{
  "model": "audio frame classifier",
  "arch": "convnext",
  "norm": "layernorm",
  "dropout": 0.05,
  "inner_norm": false,
  "wave_strides": [5, 4, 4, 2],
  "beta1": 0.9,
  "steps": 8000
}
Rows from block 11, named by matrix and row number. Rows with one number belong to one neuron. Each number is 128 + 24 x the weight over its row's rms, rounded and kept within 0 to 255. All counts start at 0. Numbers have three digits each. After the name is the row's rms in percent of the matrix's.
# gate: MLP gate (model.blocks.11.mlp.gate.weight, 768x384), inputs 0-76
# fc1: MLP up (model.blocks.11.mlp.fc1.weight, 768x384), inputs 0-76
# fc2: MLP down (model.blocks.11.mlp.fc2.weight, 384x768, transposed), outputs 0-76
gate.494 126:114121101175139126116124119083132090138084108135139148137149156147123074131123128142165142154114142127144053132125125161136110107111129148156125102101139099106097118154124115098160137152152073189137157120105122121100140132127139130
fc1.494 119:120132122131118132157160145100125150136109160151133138109155160129135133056100090150119118128104118124121127152096115129119115124112137136114143156124131129174118139170123115139118114155102115185126141142138090120151109141101148126
fc2.494 127:065122139114126120142124134106141122108167132107134128127080111111142104115134164117112098137138126154139123141117103124165154132073161147130149142118151130115174156139143146136146125125122176109106126146106119117132140123150114169
gate.495 123:079137133117162114166134145131133099119126104165115105134122089137124156174106156149113107111109121153118112106071175150096128133117140093139164094122155110109089090146128124156099112135091126132129086099136142097127179115115157135
fc1.495 122:123124101122103123109102142132121162199089138145132107099166124127117132128128125129150107127155102154152156135085166137077133125137125102169118090123149141116155133142138111178107145158125104117143085137143158128098078121144145135
fc2.495 114:140120130113143115164123131109127175130192123137123147137134128113144169098140161142129114127140118142138119133137105116081153108116146121150104141136101109139102104097135124127130148107104091117144160136113144136135129112089154158
gate.496 099:054156094110152125122128164128149168120144106142145122095079115137117159162132136140112171127092127120135126134101140120149130138075127125079132135176140113143109178121117119143095164116095121119100109151119148107164111105138145129
fc1.496 104:104141114176145137173131107112146115098083121160144121095141109139135122113125074109113118147147108115110103102125182156144122150116146142167145104139121051128112088104109128128154133164140134094119178080115139153131118110114111138
fc2.496 082:124137110142121063147128129148150117136126134135139115169104129136144118163133087133118141094110134172070140114159133126137132129126108136117113119100124125144132099131153128133083130128154130163139126117152086139138130111122110135
gate.497 048:141119147139133129137106115114183119082151135123097096119129116118150160115130138152103136053106099130133112118162103121127122120111137099142161126170127096124132149112131090144129113163164131111115201153113124188177106105180126129
fc1.497 047:162120144113079123129122115087112128121139116127135142088151109122154130108123166127137142141181128158132150146116104145170138136134141153101105128096132164123135057122156122117116067157096121148115073140129120111103131141106126124
fc2.497 031:137143121121095127131129107131177120143062133130132115110113136123121059145146142120122144049112115142155128122128086128132116135121144130152127118127123125125139084119102153165154135133165131124125125152109144162127102126103117111
gate.498 116:100152140152130102150091152136130089140124088092147127139131101145159146160147120158142148133111086144127103107149127149134131111150145126102148096124071106103160119126125114103166119198104175176154097117107161139111131094138122143
fc1.498 119:090102135129157110158145120127148121117141099107160120156087116102140128125130127137129107167096083096105131130102171156179168134110149103128149162123138133132097147143105117120129113114151088094124157130111113100142182130143127109
fc2.498 126:129122102112108107133129173123085095132099107136122144168136130129128114103158115129127146127119131106111114104152104124109125120129051119085129149107129119154105147126120100145116125215118101115125150103139142127132147135088123130
gate.499 082:118149098125108121130087178165139151176146139125183118115129162126138128093128123157141127172127107131138099116145146126097125108086128116108081135196147166137143133161140101137155173120111111086144148138184160093130127133155157175
fc1.499 100:135159170125169129132149136137131107122145104124096142165135146131111144183140125125099093117124134159098163089075148142112146099193157125175188110107139115126106057118109111131131166131119139146122106128106130124112145117114135114
fc2.499 083:167134129135118111179141128146115138126100126129089123117148127134131156134162134135120129076130168107102122122168050119115146145131078128127125148113122136101117105135142134142115131128116071137133150146145139157123143124119177099
gate.500 118:098154146130136116161157111125085165115135099158128076168110134133096121158123113135155129140131105141124121102130139139147152111086165173096121126108152138098171092104134111143187100124063146103130104095185137114153098134133129177
fc1.500 126:087145168112096109151156129077145111122153137116112158123147102102161154091145099101117109130091133076125086141164069124120111134097132123140161121087121108113147163130142153130173152162072120127110095144100145140120130128116109128
fc2.500 135:145120128109144131137160106124205119095115122144114105129148115139130133098117136116152129157148128133127118135102147112110093091139128124105141123099123120135136127146096180108098160120135122153075094097105142123107138154128124128
gate.501 092:132128116164126146163130117152139120101148117151150132189179179166139143089086152147153077119134143140151101064078116138112134148189125119124149147144153098106118174120133111113114117147151124153123145114115140149141085126121115128
fc1.501 083:093114128117098130131122092165080131068128113141134130108113108126116112182107116117163141175174106110132157130078121122112124135157135119147089132185142124136140156153104132092107122116109116159153146143136150123173117181176124134
fc2.501 088:113121106115144091140151131098185157095185129140145146155117166126146163131146166109129136111121131185136132139081165142138110141142161101115106115121119118136112128169148099118099104089143126133104127172080086166152130136091067134
gate.502 081:165136134148133127147132148128114127156094153111175127137065113135162132141137123116124115118087142094119138136130184140094131116102124100129135121116091168096106124143168112157141199099155136115112157107187119117070126082118132107
fc1.502 066:120116130120111125129159129141136125136112107138161072124156129125188131134129129135164072102101122132145122114097160126148130126092128139102132127100181141134123127131119129124106079122130093129113142117155113149143142128102130138
fc2.502 060:116117122086108094183135125153166117126156133163128087141127123135115075147136102127122170103142159160118127125112120143120129131152108132115121127117126129120144171137179138128127127137145132115113127122080096165116124101101136141
gate.503 104:172108103145093142107091120138106145139165121105136109138158125158138142129141163102156128155167077123135181133132112139115127130097121139111150136139148146113144139120182140115088150151141115140130195139144122108196087160114131128
fc1.503 116:138122100128141155177089117092108099129123166169101151082094089132153140089168158128129087152145130113129129118126122105124128116094113103153153174108156160110157186123134100143138135108125134167184144103114135165140186169096117139
fc2.503 112:099150084177114118139113146094135088140182125084113137120131081113126154101128165118130173139119122126130113139114151135162104133133155102074141141124126132145136178087130146143142118141080150114135156135126158119138172125082127192
gate.504 107:114103146145082127132093144166120112119140114135107142201104137120160148145125177141130140089088076100119125111150099165080145147140144125129136133085106113139091097147109138115134061121078126154135085113098140136113137163163114118
fc1.504 131:116158135182192110133141160106123120164112118107106129116100137118104114122115088134162126175153125132153133141129175126130133114158097103124093128114151108083125141112166100116123203149174153152134173107116143123136125149110097114
fc2.504 132:110123135148128159118120150117081139115124143136136118154098111112156070128109128108131126152132103149106123136157114150100151118115150077151115121111147140110124138139112119065152105102152131092118115136129127108142114131169115151
gate.505 074:114118119117152126182130115134103149143114159115120132108116127131092128154117081127106138155064152124132080154147160120120124117062105095099093125162099115126141082111118119152152131152162164104140147138116118156096081128113152113
fc1.505 059:101122123141157135124143117157151146112141125131142123176116129125118121156118074146104134118136152126149104108121111124101131126071135130125082136144123113132137109125135126165144252135162131128132146095148123130096158115165135140
fc2.505 063:132128105124133170140119128103147117140120128094114123150092118123172107120090198111129102156121110132121126127130118112095087103161125092105127130126118133108091175097166116096107101125093136114147142166167150114129140121093134154
gate.506 100:090133153113094095141151126097092132134111102131166146086143104119096157146139143167137156102067120133147118169146207163157130141114138107155110113138135154129117147106161129131081179176108059144136124163117144131131112128100142054
fc1.506 100:149147111147138125122169126110134105105105121135142144181132185122143044083111090107163144184147163134129138104094061126146114121122078131067145160148156141140134101171150132105154157136158125133132142126156128135147133147134131155
fc2.506 091:149125143143101120159127129135132118113127111078108118159163136125106142149115231140076123117121159135132126135161153128105169119137151135115149123133134118085095106135131145100182106139114132162133148137138122115122130135156171123
gate.507 097:131114093134096105134153117184159135158095145127187136117116114110120125154104099104104132119134098107134091176125115101117140141100151070160117113152059114146120112146126126105145144156141105114123149127149138088123112103153135107
fc1.507 101:162099170106152138116162146151143101098107127162141104164131081146128139183117140144155105105107124106139148138113114136118116121153110098108191134156156092109127142123142110107104163203154096105123120145192144122139079114075128142
fc2.507 101:127108119112111126134130138134130109089133103146159075105129156125132130122126149130131105113109116167131129139128080138150141128116115137111105132143127105138140197137111127142117114136100122101090139093094121122138143125150119116
gate.508 118:138136090115135127128147115088130114129093106094117126130141167142158154116111144150132099102089132144132169136105113161129145127181130080133138136083121125098067123118161115104124139104188115160109150106086117158157187166142133117
fc1.508 113:126131122123109130190155115095117124160114130184123101157147152132095129114139104118148150118193133092091146131122141139147142135155137110135209144123166140140117134103095106127153106125149108132137107118200117106130127111140129141
fc2.508 130:085141131135133155108125122161133123147104109136154126145173139115123108142116108131152122183147120101164133136146162137136153114116176149130133105136135150096151160132137155121147151122108154128154115167119128102156150134098098133
gate.509 097:098095100168167130101124112152131102139147158154131110126117130102122128142155079135142198117119141083103138086154143139149121145134147129131191143118159120108105111142095149120121114105115105144113126121068104131121117120132139139
fc1.509 112:192128147156123145101120116146107165101153144115118188128113119116113129126134088147117098128128136103144136095095098112098135143120144131150138080126106109169144084097101182133161058128139105091145109108163087132160131100115113102
fc2.509 113:125123098141134138097131137149129095158086122165122099087096119134127144115103089165152114102108161081117135122166139114117120149099048143173143155146147130125131130149135146162134176140118137115132149143152122094118146141093168117
gate.510 143:134124138147113112128127138123123108154088139114128112125120103131122126125115094114161136119084108126095131153112146143131128071107113117146170134082168120117131124142159144139124185124165138108135142105118137135106120139114145140
fc1.510 132:184151088112153144125160121129119161178148162144092144154134164175085116090128111165137216076160180108094112121132088139204077129086117141138133118113138121129139156126131141138108159143111127141110129137129145136179125112104113146
fc2.510 151:113133157119145137151115085110121112131085123107129160126125136085134140126129152130078117127142113108157133130176149114164126145100154157070143112123102159128151126111109141130116190147215133123111110189151089092132139117147127114
gate.511 104:157178146108107147173108112126181150128144144142139146151100134124170124103132142108101143110124119102130119174125124131144141129136141137123116132113088106137111148107102133170127116120133127134151087102097107125103115098109152102
fc1.511 112:079100134117087125113128121114152114133115139133073121156112124138145155094161159113132139146067121083112094132147113130140150151089117088088169112096099125084155135138126142127131090135149135186135098117101128130102120116181087144
fc2.511 090:115121124122147099132135101146154119136172128139123079115134125154125148132133158182133151104124127110107131125114122130133128132127137180139158121117143132173135118150158152151141098145162143127122116114117135144126099124139119153
gate.512 081:098133126137147132209123143172172125191097124151136147108140111118107142148145165126134154116141150119071155137140167129154130123087144120128098130136166126073117129123128118096091132107179135141140116142135121102097140128139155130
fc1.512 080:108129136163126151171096147124151115156074129145152122106135126101117136100114099114145154111103092129127146085124156104147097114136119158150167147154184060126131123147116133135087154137111133151109110080147119132118144130121146142
fc2.512 090:105133140112145117116123126127138147106111137129144132159086150117110101144123092113092095129136129148093126122096122142081126128118156146083127097097125134119191136169138119108122117102164166174110098143066107129155156105125108113
gate.513 112:077135159109118137122114109121160112124102130135142148098140113152125098163131139103087174113106079087137112164118192124154126130074118123144136106147160090086108144154135113145100108122143105131125109132099118156131141125114121130
fc1.513 125:053081115113102133130146130137137131203134128144121133139135073135108187102129072123193133134129131086151132101139159130130142104136150138096146117102144097140123129159183096126123179138122142128148124102149127146141102124154124114
fc2.513 120:135143093106165145090113142110134155159111128166138110172095154092140157154104097116134099114100126146066128122112066111103075140084144113111110115126118123170100163107092109102088125085129143118123131170135147107147140151113088106
gate.514 086:129079139150151117145177115138156143114142104135094122148091124102148126166103136121128146148108109133111165102166116145142128118195112118099136170151193129093126129132163090143133136135101125137138117169145148139104130145094117116
fc1.514 095:099124138097140129112164106135123098109151150134119120114140148123132116136124220127175146173137114163134055111100143140084131106128139111147109112115087139144098062142109126089127107155069128145115050107088159148163118161164120104
fc2.514 080:145127146149133099099109160134093127134136127122131114146120119127112163143129061127149127109099120144104124103110081134081139150131140138144113123123120132157128130126090134134122134116136133167139145107170152121120152102096154091
gate.515 097:123120138166111126122146146140095105168129100095145127142130103172120095112144131142187164137136186160134143130119111172126140096130123134132087152141158111157115116137132141124112105107136174161154102121164135132108129153145159149
fc1.515 109:111153136115184124114136167127113112113132127085125129121134097157114099086144085128136159142106186150128099156097123164176150088103084147132117144149124084168121121126128127164142138141134169127132138107160147116127154127143122135
fc2.515 103:109120124095152195114124093112103121134057133133127128136129114094124079114125191107118132119143157131128116141144096113100132106120088104125149134116136149083108126087123112127108099100097109098118110173146155121143141133090153141
gate.516 086:124137141138160137157107136095125118120080126131113109146108100128113152141136154145105116178135132121118138104147088130176129103131104126125118138161135094127120086097129161128116169133091146122134145147131143132088104120105140119
fc1.516 090:124140113141106120132133171166158119062081126139118145157157126130167131131115113142120129138092083153117062134131071121142145149131141111097145123122110138151127106134134122138183085142155144123121166113086117133129146119144134111
fc2.516 063:135114144127128102125136083127104122140077128142127149076113127117136161131132104138129150108126137131088127127126153134135084168108132122112138120114128137122136123127113134094101146134132112152120121136133080164128132141108121121
gate.517 101:143138136096120134167173131070127113091108149130134127153121125140099143156147139133154133147092149148130085107103108140110127168116145117156168122139156145112138157113151148132123140110158124156090086158115102082141135124126122138
fc1.517 112:142092134100091153146143121112133101128157121151141114152126107100131091072151123095149120090106137199136106141141171095153120141116133101140160152121151151100129159108142142159109088146150132146104165124169106154144084119153099122
fc2.517 122:168118110119131162122125135138132111130134136139126114159125131111130121126114116105122087142138174145098125146150134125100117132150126116132141101113118142081117157128085146106143158099135118146161174159129122138097110147115140140
gate.518 095:152130091115116129147144143118107145132092152126087118084105051120136129156128101127151109143114083099112125112142142125203148134151118150136138108096142106135122132137117128150134131120115137114126116084076124133111128118167118108
fc1.518 089:162164130121147117118133113116117172180128140155134107045103121130174141127132161087147156104112165139125133142114134113138126149085122132135139114126196106116141081162111129125124126069146121117105120089136124143135148138121112109
fc2.518 076:120127136146119101110155112124148147111116120123140119124140122154127134122103117138123188160127153152124141127151155124118141142131181160128130123128122121136161080149120109142120147109142111106132100129146126146138103116154107081
gate.519 111:143169121096095130133085117106191097169116141105137113144094119095141162098153137150171115126143124149145107120143180182133134138139122106168118117150126141113087146137159089148126139107132116113114144129095136108144113136142132081
fc1.519 121:162144078150125134099130163128103129090098109120137107124179126130129138101119129151114136126085110135142122164143100105127124138072125115107120114170118145145128122094144149077127153144159095131153161081142092125112100110098121142
fc2.519 129:122099100098138115105144115098136135102119109164131103099146096139093145118152098109139127091105108095158127130124104109124147142158148152158096130133136128178130144127137098141140135096149117139145135144162127107105095146160168113